{"model": "contrastive audio-text model", "dataset": "simulated sounds of rotating machines with and without faults", "train_examples": 39062, "noise_aug": 0.002, "n_mels": 64, "hop_length": 320, "input": "log_mel", "spec_augment": false, "win_length": 512, "tokenizer": "word", "vocab_size": 51, "loss": "softmax", "embed_dim": 128, "encoder_arch": "vit", "encoder_norm": "layernorm", "encoder_norm_position": "pre", "encoder_activation": "geglu", "encoder_mlp_ratio": 2.67, "encoder_head_dim": 64, "encoder_fused_qkv": false, "encoder_bias": "qkv", "encoder_qk_norm": false, "encoder_parallel_block": false, "encoder_inner_norm": false, "encoder_drop_path": 0.15, "encoder_patch_size": [64, 2], "encoder_layers": 10, "encoder_width": 256, "encoder_positions": "learned", "encoder_pooling": "class_token", "text_encoder_causal": true, "text_encoder_width": 192, "text_encoder_layers": 6, "text_encoder_norm": "layernorm", "text_encoder_norm_position": "pre", "text_encoder_activation": "gelu_tanh", "text_encoder_mlp_ratio": 4, "text_encoder_head_dim": 32, "text_encoder_fused_qkv": false, "text_encoder_bias": "none", "text_encoder_qk_norm": false, "text_encoder_parallel_block": false, "text_encoder_inner_norm": false, "text_encoder_drop_path": 0.15, "text_encoder_positions": "sincos", "init": "torch_default", "residual_init": "none", "optimizer": "adamw", "learning_rate": 0.0014, "beta1": 0.9, "beta2": 0.98, "eps": 1e-08, "max_steps": 7200, "batch_size": 512, "epochs": 94.4, "lr_schedule": "wsd", "decay_fraction": 0.4, "final_lr_fraction": 0.01, "warmup_steps": 210, "weight_decay": 0.1}
Rows from block 2 of the audio encoder of a small contrastive audio-text model, named by matrix and row number. Rows with one number belong to one neuron. Each number is 128 + 24 x the weight over its row's rms, rounded and kept within 0 to 255. All counts start at 0.
Before each neuron's rows are labels from the 100 clips, of 14848, where the neuron reaches its largest size: "top examples" is what is common among them. Only what is clearly more common there than usual is listed. The data: simulated sounds of rotating machines with and without faults.
# gate: MLP gate (encoder.blocks.2.mlp.gate.weight, 672x256), inputs 192-255
# fc1: MLP up (encoder.blocks.2.mlp.fc1.weight, 672x256), inputs 192-255
# fc2: MLP down (encoder.blocks.2.mlp.fc2.weight, 256x672, transposed), outputs 192-255

top examples: muffled (low-pass); conveyor
gate.435 [157 153 150 184 109 135  86 127 108 129 135 178  83 132  88 121 123 131 103 162 137 198 120 162  99 142 112 122 154 151 120  94 119 161 133 140 148 134 107 144 131 124  95  89  87 106 167 129 155 145 138 131  95 124 126 112 144  99 135 149 117 117 111 137]
fc1.435 [123 120 129 133 115 100 149 168  98 102 144  91  95 159 136 118  79 141 109 132 128 133 161 154 112 136 182 129 144 166  72 136 148 145 108 155 135 124 117 125 166 112 153 139 108 164 174 129 118 175 140 167 144 117 108 161 148 111 117 153 132  93 119  90]
fc2.435 [115 103 145 160 151 167 146 114 112 146 146 139  86  86 159 111 106 155 104 133 130 137 118  97 120 105 164 129  65  86  99 137 139 114 153 153 145 115 161  92 107 139 108 152 127 131 129 139 167 142 144 112 104 136 154 143 143 133 156 148 138 160 140  82]

top examples: state: faulty; rattle; grinding; air leak
gate.662 [133 147 167 139 147 101  99 126 130 112 118 191 132 110 137 109 161 117 138 125 147 136 115 150  92 127 159 170 175 146 126  96  91  84 133 175  96  82  96 114 178 114 101 147 121 146 125 146 145 168 136 156 159 117 135 110 109 148 108 144 116 135 118 164]
fc1.662 [150 165  92 147 111 160 144 131 107 113  96  76 108 161 124 134 107 157 147 139 138 140 133 123  81 153  95  94 127 113 127 147 118 126 144 117 155 133 170 130 132  92  81 119 105 144 161  91 123 139 178 117  94 154 142 149 113 132  99 116 128 125 121 140]
fc2.662 [122  89 155 141 144 104 134 113 147 186 177 133 127 108 161 123 109 119 110 159 160 112 126 142 133 125 144 140 119 180 132 120 103 136 137 157 161 133 110 130  95 175 127 122 137 104  76 146  96 161 125 125 157 123 142 162 142 104  96 127 123 154 137 155]

top examples: quiet level; imbalance; turbine
gate.524 [130 138 154 144 160 133 120 126 136 121 139 119 145 123 154 103  81 146 108 160 158 168  80 150 122 102 146  97 122 156 105 142 151 152 209 138 107 132 170 159 146 109 162 118 108 118 127 156 113 152 125 161 134 146  85 171 148 141 164 117 102 119 100 122]
fc1.524 [ 88 129  81 102 125 141 157 120  88 178 163 111 124 127 139  98 166 158 124 141 148 119 136 171 141 142 122 124 126 123 151 126 183 149  82 137 149  86 163 134 122 140 116 134 164 115 165 110 113  82 130 120  97 174 110 105 136  76 102  70 119 111 114 112]
fc2.524 [148 124 137 118 122 131 137 173 186 118 155 114 153 102 141 124 135 133 137 158 111 161 171 110  67 132 129  99 141 115 118 143 121 133 148 139 126 112  95 123 168 121 177 161 131 120 157 128 133 169  94 126 138  86  91 155 165 134 151 106 131 127 147 113]

top examples: state: faulty; squeal; electric motor
gate.133 [123 149 103 174 146 168 148  90 125 150  93 127 101 160 102 145 104 145 134 117 127 152 149 157 156 108 119 107 159  63 138 134 142 143  91 123 132 122 128 189 144 125 157 120 144 155 144 123 135 114 150 102 128 132 117 129 125 137 132 118  75 123  51 129]
fc1.133 [112  88 136 124 140 154 120 132 134 178 127 137 103 127 113 129 150 147 110 120  87  96 109 112 175 117 130 168 111 127 136 134 132 152  81 126 107  68  89 103 103 146 142 155 134 108 100 123 147 104  97 113 149 157 143  76 128 139 116 134 166 141 164 126]
fc2.133 [143 112 139 134 145  96 106 129 146  74  96 145 140  95  91 153 149 158 114 112 110 138  80  92 132 127 124 123 143 117 159 140 108 106 153 114  94 127 113 153 184  89 147 134 106 116 133 114 122 158  85  77 106 129 143  87 110 134 125 120 155 179 151 168]

top examples: quiet level; speed: slow; electric motor
gate.167 [139 134 138 125 171 107 122 158 137  70 129 142 138 109 123 152 123 135 120 152 132 148  93 121 117 116 106 108 137 125 142 137 128  99 172  99 153 137 141 151 110 143 104  66 106 141 130 132 114 126 102  86  87 109  90 160 110 107 103 157 109 105 114 148]
fc1.167 [102 106 113 136 101 121 105 141  98 144 148 127  63 135 138  90 167 146 123  95 168 114 147 133 158 136 136 158 146 154 129 112 153  99  99 102 139 135 161 124 114 170 169 137  90 115 165 138 115 116  88 131 113 165 139 112 136 108 103 124 144 141 122  90]
fc2.167 [145 114 134 104 180 139 113 117 161 156 152 158 121 155 106 112 159 104 130 186 109 138 147 127 163 147 135 122 137 133  95 118 144 159 140  99  74 142  89  69 162 135 187 119 114 151 112 125 154 148  97 147 141 133 132 116 116 127 194 107 136  85 121  89]

top examples: conveyor; speed: slow; clipping; text has "clipped"
gate.303 [124 110 146 163 116 123 131 117 114 154 133 128 120 158 112 166 109 104 134 129 191 122 124 120 121 143 152 142 129 151 139 144 120 128 135 159 119 127 140 104  85 116 115 115 105  94 117 148 134 134 170 146 121 134 123 112 135 125 127 172 136 116  99 163]
fc1.303 [179 154 152 121 116 153 155 158 182 139 160 103 125 155 135 106 133 167 135 132  83 162  83 137 124 110 148  96 122 127 144 116 169 168  92  97 193 120 156 157 126 119 142 110 126 140 151  96  94  99 107 142 125 123 118 138 116 132 144  60 129 125 117 117]
fc2.303 [149 133 172 161  96 136 154 143 129 135 166 114  91 136 174  92 127 164 105 105 133 118 127 159 121 126 117 147 117 113 113  96  83 134 100 117 204 139 149 105 129 165 141 116 104 108 163 139 126 123 126 126 139  83 154 154 164 133  99 112 116 160 148 108]

top examples: electric motor; fan
gate.368 [152 106  98 136 159 146 128 129 132 144 158 131 120 157 141 110 159 125  97 127 114 129 128 155 123 174 145 137 125 113  86  89 118 145 139  70 154 131 132 109 133  98 105 127 137 126 125 138 138 136 139 138  85 161 114 108 105  65 136  95 144 105 123  94]
fc1.368 [106 144 164 150 127  95 117 108 101  82  90 153 136 113 118 160 128 148 119 135 149 120 124 128 130 120 134 149 167 141 101 106 120  81 167 171 129 123 117 139 126 122 179 158 127 126 160 107 116 140 144 135  99 138 138 118 130 125 104 151  93 135  99 141]
fc2.368 [131 134 164 184 145 149 103 116 138 148 131 130 130 144 147 139  73 158 125 117 166 119 127  86  95 180 128 101 118 121 139 166 129 163 103 127 102 148 117 119 210  86 122 119 153 161  94 155 145 135 166  92 125 123 168 134 172 136 183 177 143 122 110 139]

top examples: speed: fast; gearbox
gate.582 [113 123 137 127 156 112 103 131 130  84 142 136 139 138 146 104 122  85 131 158 144 150 160 135 119 129  74  85 156 137  97 111 119 166 106 107 173  87 123 110 144 127 115 104 135 120 118  79 134 188  98 132 129  88 108 113 109  70 139 122 117 102 124 152]
fc1.582 [133 103 105 125 125 123 141 183 121 141 129 123 145 125 109 109 114 112 134  91 125  94 159 140 199 170 123 107 129 140 147 127 151 128 154 101 132 148 108 123 128 157 174 120 125 109  94 141 137 123  91 102 157  94 126 124 115 143 100  90 103 150 109 146]
fc2.582 [121 142 137 118 101 131 153 154 120  92  91 147 103 194 133 109 137 143 101 107 159 112 134 163 150 132 116 135 119 129 146 113 136 136  90 125 142 115 148 153 123 124 134 105 117  79  96 120 101  91 129 132  85 125  93 124 146 131 136 131  89 119  99 117]

top examples: piston engine
gate.543 [141 139 142 178 154 126 147 111 151 152 112 138 134 119 117 165 117 153  94 136 144 127 147 149 131 120 129 115 120 173  96 119 118 117  99 148 139 138 127 101 129 114  92 148 123 119 124 121 119 111 140  76  97 131  87 137 126  92 107 134  86 129  70 133]
fc1.543 [117 102  92 100 119 123 135 119 147 125 136 120 126  68 175 102 127  68 145 120 115 132 120 137 122 126 176 154 112 126 118 104 117 123 111  96 133 107 129 113 118 162 104  96 108 120 105 105 103 137  82 141 132 134  95 134 129 113 115 106 103 143 135 109]
fc2.543 [137 156 156 111 143 129  92 189 109 161 164 154  93 132 149 131 148 138 111 150 137 158 139 139 113 131 130 134 136 121 111 125 173 110 151  88  84 147 122 105 128 154 158 151 108 166 162 154 163 147 124 125 132 147 145 157 162 173 152 142 129 105 136  96]

top examples: speed: fast; electric motor
gate.575 [113  97  91 116 143 120 135 145 117 154 136 138 111 165 109 105 122 150 118 145 137 114 157 159 154 148  91 121 123 102 140 124 151 171  62 145 134  82 144 147 119 111 169 126 152 123 141 111  96 132  90 124 122 140 152 123 148 151 141 128 146 100 134  91]
fc1.575 [118 128 100 125  82 120 121 161 132 136 126 122 153 200 126 125 105 134 101 139 152 110 168 159 167 144 102 145 127 127 163 142 133 141  93 162 134  97 107 131 128  94 104 136 153 151 116 141 152  98 100 114 111  99 136  51 145 111 135 135 132 137 109 136]
fc2.575 [106 132 137 104 111 112 142 152 148 101 123 120 107 168 138 132 133 180  99  85  91 103 172 127 117 150 111  84 147 111 125 134 107 150  87 149 155 137  91 134 129 139 109 139 110 112 121 114 119 161 159 124 126 150 147  88 143 116 132 151 155 139 144 124]

top examples: state: faulty; electric motor; grinding
gate.366 [115 126  82 129 145 111 124  99 100 146 133 144 150 125 117  98 109 150 116 133 154 129 134 154 152 179 103 148 157 120 135 132 137 111 101  86 164 145 124 108  75 116 104 142 143 126 120 140 115 148 126 123  92 155 101 124 143 132 151 132 128 101 148 151]
fc1.366 [ 73 103 152 149 131 130 122 213 112 121 122 123 109 121 136 107 157 156  96 107 121 128 105 163 164  95 109 128 159 180 142 152 120 134 140 135 140 143 172 104 122 123 134 170 118 100 186 106 147 135 164 127  76 132  43 147 131 163 111 128 133 136 126  98]
fc2.366 [177  96 118 105 102 136 121 107 144 154 108 169 119 124 125 101 111 114 142 129 137 153 123 133 124 151 109 105 128 111  91 113 124 167 104 149 135 158 159 104 123 103 141 137 155 145 135  74 115 112 146 114 139 142 108 114 117 157 153 117 175 116 118 121]

top examples: speed: slow; compressor; piston engine
gate.581 [101  90 130 166 112 131 138 107  88 138 120 104 105 134 116 142  92 178  87 136 156 110 153 156  94  97 131 144 140 118 123 134 134 139 130 138 162 139 135  77 100 102 118 143 124 109 103 109 133 163 122 138 150  94 126 106 149 101 122 145 129 120 116 131]
fc1.581 [141 155 130 113 148 142 153 132 170 167 141 108 115  84 110 165 134 117 110 171 106 150 136 152 107  49 104 123 183 171 118 152 117 132 116 119 118 129 156 110 103 114 108 145 165 136 103 145 126 114 100 136 143 130  76 151 112 134 107 114 101  97 110 166]
fc2.581 [144 142 156 120 114 140 119 135 137 132 128  84 142  89 120 105 135 109 153 117 122 133 122 136 119 120 118 110 105 140 113 138 120 110 173 124 122 119 107 185  90 161 132  51 127  80 158 162 158 127 123 153 118 102 124 144 110 146 118 139 112 119 154 178]

top examples: speed: fast; turbine; thin (high-pass)
gate.138 [158 140 157 125 166 117 110 173 140 134 161 149 152 103 119 146 159 131 114 149 106 135 140 147 172 117 106 132 101 128 119  71 141 135 126 102 119 141 124 123  97 124 141 177 118 113 130 115 155 123  97 111 137 135 152 139 162 119 142 108  82 151 119 107]
fc1.138 [135 111 157 140 110 169 139 117 155 172  86 108 119 129 137 149  95 124 129 139 109 116 122 138  92 102 122 114 131 153 100 160 152 127  88 160 162  89 178 123  85 118 135  96 145 127 111 129 130 110 159  76 135 173 113 136 129 125  89 180 144  64  80 142]
fc2.138 [145 105 151 167  91 145 135  95  99  76 118  73 146 132 104 144 149 109 109 134 130 124 136 161 117 167 138 108 111 141 102 113 133 123 141 126 125 154 113 145 100 172 106 110  83  70 125 120  80  91  87 114 116 112 110 128 160 111 139 105  88 147 124 131]

top examples: speed: slow; compressor; electric motor
gate.67 [111 160 145 142 108  63 119 173 127  81 128 188 142 104 120 136 159 150 101 112 112 122 119 144 118  97 135 117 161  97 130 116 132  90 175 150 100 144  71 130 150 126 144  77 117  97 134 133 132 154 122 123 148 117 124 119 114 162 100 111 131 135 112 123]
fc1.67 [ 93  63 134 158 148 144 132  94 114 120 137 186 126 134 142 108 145 129 142  99 159 148  73  91 168 127 126 126 170 115 128 132 112  97 125 114 148 142 106 107 123 137 128 108 141 137 177 122 124  95 143 141 110 122 105 108  71 131 130 125 146 187 120 113]
fc2.67 [163 114  93 141 160 174 149  70  94 140 131 104 132  98 110 143 170 121 120 114 166 156 160 134 172 113 139 145 112  84 162 117  96 145 100 103  90 126 110 115 185 132 102 129 118 131 164 116 151  77 130  96  89 122 141 128 100 133 105 100 109 157 113 129]

top examples: state: faulty; electric motor; air leak
gate.232 [146 159 136 140  81 141 139 134 189  79 115 138 114 136 110  96 122 145 169 121 120 166 113 154 117 142 136 153 147 136 158  98 117 116 142 162 132 127 125 126  90 112 104  98 127 104 130 129 167 158 150  87 120 138 112 115 154 151 127 136 109 144  97 135]
fc1.232 [121 133  98 109 114 120 142 171  84 117 125  95 134 115 127 144  87 162 154 135 123 108 159 132 106 125 175 134 116 136 149 132 115 173 127 154 130  72 160 166 153  91  91  83 141 160 161  89  98 147 158  88 100 153 138 133 117 132 106 112 124 110 122  98]
fc2.232 [ 89 125 128 121 169 189 114  92 133 170 120 132 113 145  93 132 140 141 131 140 125 125 112 116 131 103 140 167 161 156 151 144 168 129 113  99 113 111 141  90 158 120  94 143 158 161  99 168 139  68 128 149 118 141 118 110  91 158  99 117 129 154  98 102]

top examples: speed: fast; gearbox; rattle
gate.65 [169 143 138 133 114 137 113 108 114 145 108 131 164 164 131 171 112 150 103 125 144 136 158 159 171 162 101 133 181 137 120 110 117 181 107 139 101 132 114 167 121 104 141  92 133  88 121  98 171 115 149  91 117 124 127 101 161 109 160 119 122 115  88 140]
fc1.65 [134 143 130 100 127 146 138 141 164  73 110 151 168 131 140 106 153 111 138 133 109  97 114 115 132 114  70 110 117 145 112 134 132 133 136  83  94 123 122 155 105 140 171 134 116  89  95  93  92 123 102 122 139 143 150 127 140 145 124 166 158 118 157 123]
fc2.65 [145 103 109 133 113 132 143 151 151 145 131 153 101 159 139 154 150  75 102 117 122 149 180 136 126 120 119 133 138 162 119 111 114 114 151  82 152 111 137  96 122 132 125 135 105 139 101 111 130 185 118 144 158 142 105 149 134 103 100 130 145 151 145 119]

top examples: state: faulty; squeal; grinding
gate.302 [140 133 149 167 180 128  86 119 124 126 119 138 134 137 123 125  86 134 154 162 102 122 108 134 155 126 110 137 201 115 139 109 125 139 165 110 139 139  81 131 157 113 138 110 118 133 122 106 172 181 124  77 181 105 136 105 105 122 161 144 127 143 123 205]
fc1.302 [179 118 121 125 180 119 102 128 141 164 172 101 133  99 160 108  76 117 140 162 128 129 137 148 130 108 109 140 161 131 145 106 124 153 138 143  97 112 132 144 133 167  98 108 118 128 132 139 180 134 100 115 138 141 111 139 131 141 143 120  90 112 100 163]
fc2.302 [129  92 100 130  93 171 103 109 120 154 141 130  93 126 164 108 119 144 123 149 194 161 102 105 121  85 168 154  88 118 127 143 159 126 171 128 140 143 136 148 129 170 158 114 109 119  99 119 126  88 146 113 104 142 130 138 150 125 168 108 125 134 113 114]

top examples: speed: slow; piston engine
gate.342 [122 125 141 203 140 178 135 100 133 136 195 135  96 196 130  97 133 140  97 128 102 139 113 180 141 126 140 172 135  87 131  79 166 106 119 132 138 142  95 145 127 113 120 130  76 138 138 124 165 128 117 142 143 149 141 111 146  94 120 134 121 137 131 116]
fc1.342 [152 153 106 139 148 144 153 129 129 127 132 107 122 153 121  98 143 127 138 154 123 134 154 108 101 115 123 108 136 139  73  94 128 155 104 135 153 120 145 129  84 137  90 166 156 122  77 113 143 127 155 121 155  99 105 113 177 120 141 162 130 117 124 146]
fc2.342 [155 163 144 131 107 119 131 128 112 163 122 106 156 111 116 116 111  98 159 111 128 162 164 117 157 153 139 119 109 135 125 119 140 106 206  92 113 119 170 137 148 131 177 107 116 120 136 107 149 124 131 127 143 124 173 107 147 117 164 102 119 137 127 146]

top examples: state: faulty; rattle; turbine; pump
gate.347 [159 150 119 119 104 119  73 131  73  92 120 129 163 123  87 128 118 119 135 122 122 148 144 140 127 172 115 118 133 120 155 116 134 161 101 136 147 139 117 199 119 123  94  77 115 106 203 113 162 140 129 147 102 129 103 175 134 144  89 145 103 130 118 136]
fc1.347 [ 99 106 125 117 141  74 131 147 145 148 128 141 103  92 126 122 108 120 144 151 132 125 135 135 154  89 174 178 120 152 170 123 136  96 138 131  89 120 131  93 157 115 153 155 144 179 103 147 135 163 104 168 158 153 105 118 108 179 132 112 133 143 147 144]
fc2.347 [ 68  87 153 173 119  96 150 131 137 147 151 165 113 100 121 167 115 106 122 117 153 105 134 156 146 145 147 131 115 174  83 135 138 110 102 162 169 125 143 117 103 120 152 148 121  81 145 131 157 134 152 142 141 151 115 138 127 144 101 104 117 136 145 130]

top examples: compressor; speed: fast; speed change: steady
gate.387 [131 133 130 146 108 110 104 115 147  92  90 167 143 146 108 123 147 113 159 178 129 144  61 133 132 149 114 148 135 135 111 125 153 101 169  91 175 153 136 167  64 110 165 132 129 104 103 134 120 123 133  82 139 136 106  86 143 111 173 143 111 124 145 147]
fc1.387 [143 109  92 137 166 140 181 106  90 145 139 133 106 149 136  95 163 126  89 140 130 149 143 119 129 124 108 101 134 135 117 134 116 150  88  93 132 110 117  68 123 136 110 162 135 154 119 109 120 129 128 149 113 137 112 105 137  62 144 153 142  78 115 121]
fc2.387 [ 93 124 159 165 139 111 135  93 152 123 123 159 109 158 127 138 154  84 129 140 109 139 110 149 125 121 118 147 118 127 153 130 106 133 137 123 146  81 199 127 128 118 132  95 191 102 142 139 107 101 124 172 139 174 135 127 154 117 101 128 138 119 113 114]

top examples: conveyor
gate.208 [157 102 120 124 154  94 118 135 158  92 110 171  95 123 122 166 143 103 117 202  98 160 107 143  84 111 156 150 145  95  58 113 127 128  87 126 134 132 139 131  85 122  85  81 143 102 102 100 161 167 106 141  98 179 118 112 147 152 162 173 132  79 137 119]
fc1.208 [172 118 170 146 155 107 163 171 112 161 127 151  88 125 133 141 106 176 123 149 143 105 163 164 131 146 127 117 102 152 131  73 141 169 115 143 137 153 158 160  93 136 166 172 145 135 124  89  98 141 106 143 108 139 140 147 162 126 128 123  79 120 100 127]
fc2.208 [150 154 113  86 114 169 111 145 145 112 108 130 130 146 104 119 135 119 106 179 128 147 152 157 104 132  88 113 147 138 107 117 110 166 139 103 112 117  87 169 104 113 126 115  93 127 123 141 102 128 134 142 117 121 112 159 120 141 164 132 125  96  80 139]

top examples: state: faulty; rattle; air leak; machine: compressor
gate.121 [153 132 127 158 131 127 117 114 121 125 102 122  99 100 142 142 100 128  75 149 124 114 119 157 121 109 102 135 141 136 129 113 128 153 105 162 137  95 119 132  83 114 110 123 130  74  85 155 186 158 109  88 132  89 106 105 157 129 146 197 126 120 109 132]
fc1.121 [133 141 149 103 130 135 196 103 128 115 131 130 182 134 124  96 131 104 150  96 115 114 150 115 155 157 108 123 127 145 114 126 116 139 100 179  94  96 147 158 147 151 121 133 140 111 139 133 103 115 184 108 142 113 136 143 165 133 110 132 100 100 102 121]
fc2.121 [138 126 127 125 169 142 149 100 181 138 141 144  95 176 130 119 119 133 143 148 101 101 120 143 126 112 176 117 113 149 128 117 138 155 112 141 176 102 185  97 137 123 149 141 166 115 122 167 107 118 193 155 111 165 132 147  89 132 127 130 148 117 139 125]

top examples: piston engine
gate.615 [171 139 139 140 121 153  93 141 122 100 125 126 173 183  71 136 161 127 123 130  94 177 138 134 143 145  84  96 150 120 117 121 110 162 141  94 116 116 143 112 165 116 123 129 119 142 183 105  98 131 120 105 122 160 145 142 117 138 114 101 168 100 116 158]
fc1.615 [108 111 134 141 142 125 120 111 130 130 159 142  85 109 154  98  97 109 131 133 190  91 115 126 128 110 128 172 125 154 153 157 134 136  81 160 129 146 139 120 111 151 138 124 145  86  82 150 154 180 147 141 140 105  86 143 128 127 153 183  75 155 137 115]
fc2.615 [146 117 129 133 132 147 124  71 191 140  97 116  85 105 128 138 118 136 132 149 138 162 126 175 112 111 116 116  96 109 122 120 143 119 115 116 145 142 130 107 131 104 123 121 134 135 136 140  73 104 120 165 120 160 116 124 118 104  96  99 131 134 106 123]

top examples: compressor; turbine
gate.526 [161 142 125 125 104 122  98 126 103 138 202 161 108 116 117 100 113 116  91 114 148 140 149 142 120 116 190 159 120 105 149 101 137  86 163 100 133 158 113 134 145 125 134 127 130 171 150 169 159 146 146 139 126 101 140 153 126 117 163 155 141 134 157 129]
fc1.526 [135 145 167 141  61 155 164 131 160 141 155 119 141 170 161  97 133 135 125 120 141 120 154 150 111 121 121 109 160 127 126 134 137 137  95 156 149 119 102 146 140 103 103  86 172 106  94 112 111 155 156 132 172  86 127 123 144 120  93 133 142 123 138 169]
fc2.526 [128 134 122 101  86 129 124 130 156 119 143 100 153 114 178 118 134  78  84 112 140 135 109 138 135  99 126 121 124 123 152 183 119 140 122 136 116  82 170 126 161 147 129 145 137 125 110 153 110 110  70 147 101 121 116 175 153 138 159 124  93 154  86 104]

top examples: electric motor; rattle
gate.449 [110 133 127 106  87 127 141 142 118 147 123 125  97 112 116  98 132 151 127 102 152 127 160 180 134 133 124 181 198 174 137 105 132 125  85 129  98  88 123 114 110 105 106 151 128 151 124 118 108 102 130 136 155 127  93 120 154 118  81  97 104 112  74 113]
fc1.449 [124 136 136 153 134 129 130 135 106 140 100 163 116 146 127 130 103 152 171 130 167 142 106 127 132 189 134 172 148 122 133 142 107 117 140 144 112 121 166 116 136 127 148 143 157 141 157 139 110 158 157 138 106 186 204 112  97 114 141 157 113 119 132 143]
fc2.449 [ 87 109 171 105 141 104 145 147 140 103 120 113 126 115 134  97 150  77  86  66 145 111 113 139 116 116 108 129 104 123 102 138 122 100  86 153  69 104 147 136 133 126 154  96  76  75 134 139 121 186 144 134 146 120 104 125 139 126 103 152 140 104 116  96]

top examples: piston engine; speed: slow
gate.15 [141 140 130 171 117 154  91 117  54 132 153 131  95 183 146 107 112 171 112 129 108 107 112 149 160 166 111 109 154 126 116  95 149 183 121 116 178 138 127 137 145 111 100  67 128  84 130 131 170 124 140 108  96 105 129  99 154  91 142 159 144 136 128 111]
fc1.15 [150 155 117 111 151 116 114 155 159 146 137 118 117  84 126 114 133 117 171 148 147 174 160 137  86 103 199 170 107 152 126 139 127 119 133 130  98 132 143 137 108 137 143 158 123 165 163 118 154 146 137 139 162 162  97 150  92 157 125  97  86 120  94 135]
fc2.15 [111 130 148 138  94 103 119 114 118  99 136 167 100 186 136  97 127 164 101 135 133  87  84 164 139 130 146 148 146 132 158 135 150 143 127 122 113 111 151 164 144 143 136  93 134 124 136 101 104 146  94 121 109 120 172 116 166 103 121 139 129 140 142 104]

top examples: muffled (low-pass); quiet level
gate.169 [ 89 156 165 176 129 114  98 167 128 158 155 172 163  98 131 114 132 142 134 168 122 125 121 137 146 111 105  96 144 125 112 149 150 104 210 151 145 135 132 135 101 108 129 118 140 148 169 119 125 134 142 131 119  87 132 126 124 122  71 140  72 158 119 148]
fc1.169 [169 137 120 161 135 162 121 143 155 137  98 156 143 144 135 129 129 128 121 144 138 125 107 126 100 109 120 158  97 107 141 101 131 128 136 101 130 168 143 144 111 142 154 102 123 143  96 102 102 108  98 109 123 185 137 178 119 174 106 109 125 132 104 128]
fc2.169 [ 96 128 119 186 125 130 156 160 121 148 144 136 120 108 140 152 121  99 114 109 116 138 163  83 150  91 119 131 141 164 108 127 125 114 149 158 124 110 133  89 140 166  99 119 143 114 126 205 159  83 157 145 125 114 105  93 120 127  68 141 123 138 125 135]

top examples: piston engine
gate.123 [135 119 138 133 137 119 163 121 122 142  87 147  85 122 105 162 104 165 140 148 150 154 146 140 102 114 108 145 139 150 112 101 151 162  92 139 136 115 114 147 111 109 156 123 131 128 108 109  98 138 103 167 139 108 105 118 136 150  97 160 137 103 146 139]
fc1.123 [142 139  96 166  82 150 137  82 100 149 148 110  80 138 113 122 125 103 130 125 112 127 151 125 127 127 192 197 125 107 139 150 155 130 114 133 135 133  77 136 162 131 135 116  85 118 137 140 160 117 127 165 172 113 159 136 149 142 124 133 163 139 166 109]
fc2.123 [144 116 125 169 133 129 118 125  91 137 145 131 178 119 157 139 141 135 122 148 127 163 112 112 137 122  96  65  68 131 129 102 119 172 155 129 111 148 159 114 146 155 122 195  97 148 145  95 100 134 106  55 164 121 167 137 129 105 153 110 112 175  78 129]

top examples: quiet level; piston engine
gate.513 [132 114 146 149 123 112  85  86 165 155 112 106  82  99 121 169 110 134 149 137 175 149 136 111  96 166 131 171 147 136 116 123 105 127 108 118 119  95 126 136  92 104 131 142 148 112 105 151 154 125 153 123 113 133 136 128 136 140 126 154 144 110  97 144]
fc1.513 [125 139 146 225 117 123 151  95 141 151 113  94 136 104  90 111 115  95 147 119 130 144  79 132 116 153 134 143 149 152 123 140 134 101 134 132 148  92 158 178 122 140 158 108  98 119 144 122 164  88 151 143 110 124 140 109 201 155 127 138 137 155 109  98]
fc2.513 [ 95 133 153 105 136 118 121 194 162 121 171 144 148 134 178 125 137 133  65 128 134 137  68 137 107 121 120 102 129 128 142 172 141 140 150  78 160 152 126 157 116 124 126 145 110 116 142 160 147 153 111 133 142 143 143 186 154 134 137 151 101 130 131 102]

top examples: electric motor
gate.492 [131 122 134 151 108 125 148 180  83 155 138 161 133 163 114 138 101 122 115  98 138 134 136 138 154 113 100 147 125 162 138 106 111 162  86 127 125  91 158 140 132 134 123 159 138 132 209  99 127 113 107 141  85 173 118 120 121 103 117 101 136 108 115 150]
fc1.492 [118 152 158 133  76 117 133 145 158  91 169 100 184 119 143 159 106 151  85 126 149 130 124 126 100  93 163 180 108 139 123 132 128  89 189 134 107 136 148 116 154 113 125  62 104  84 128 136 139 140 158 129 130  66 111 157 142 170  96 160 131 145 159 152]
fc2.492 [117  86 112 156 131 128 149 107 144 130 157  94  82 139 138  94 142 134  70 114 190  93 127 148 116 116 141 174 101 124 112 128 151 140  86 147 166 129 167 107 167 138 123  82 124 113  99 147 136 141 130 180 119 139 158 129 105 116  98 123 132 133 139  94]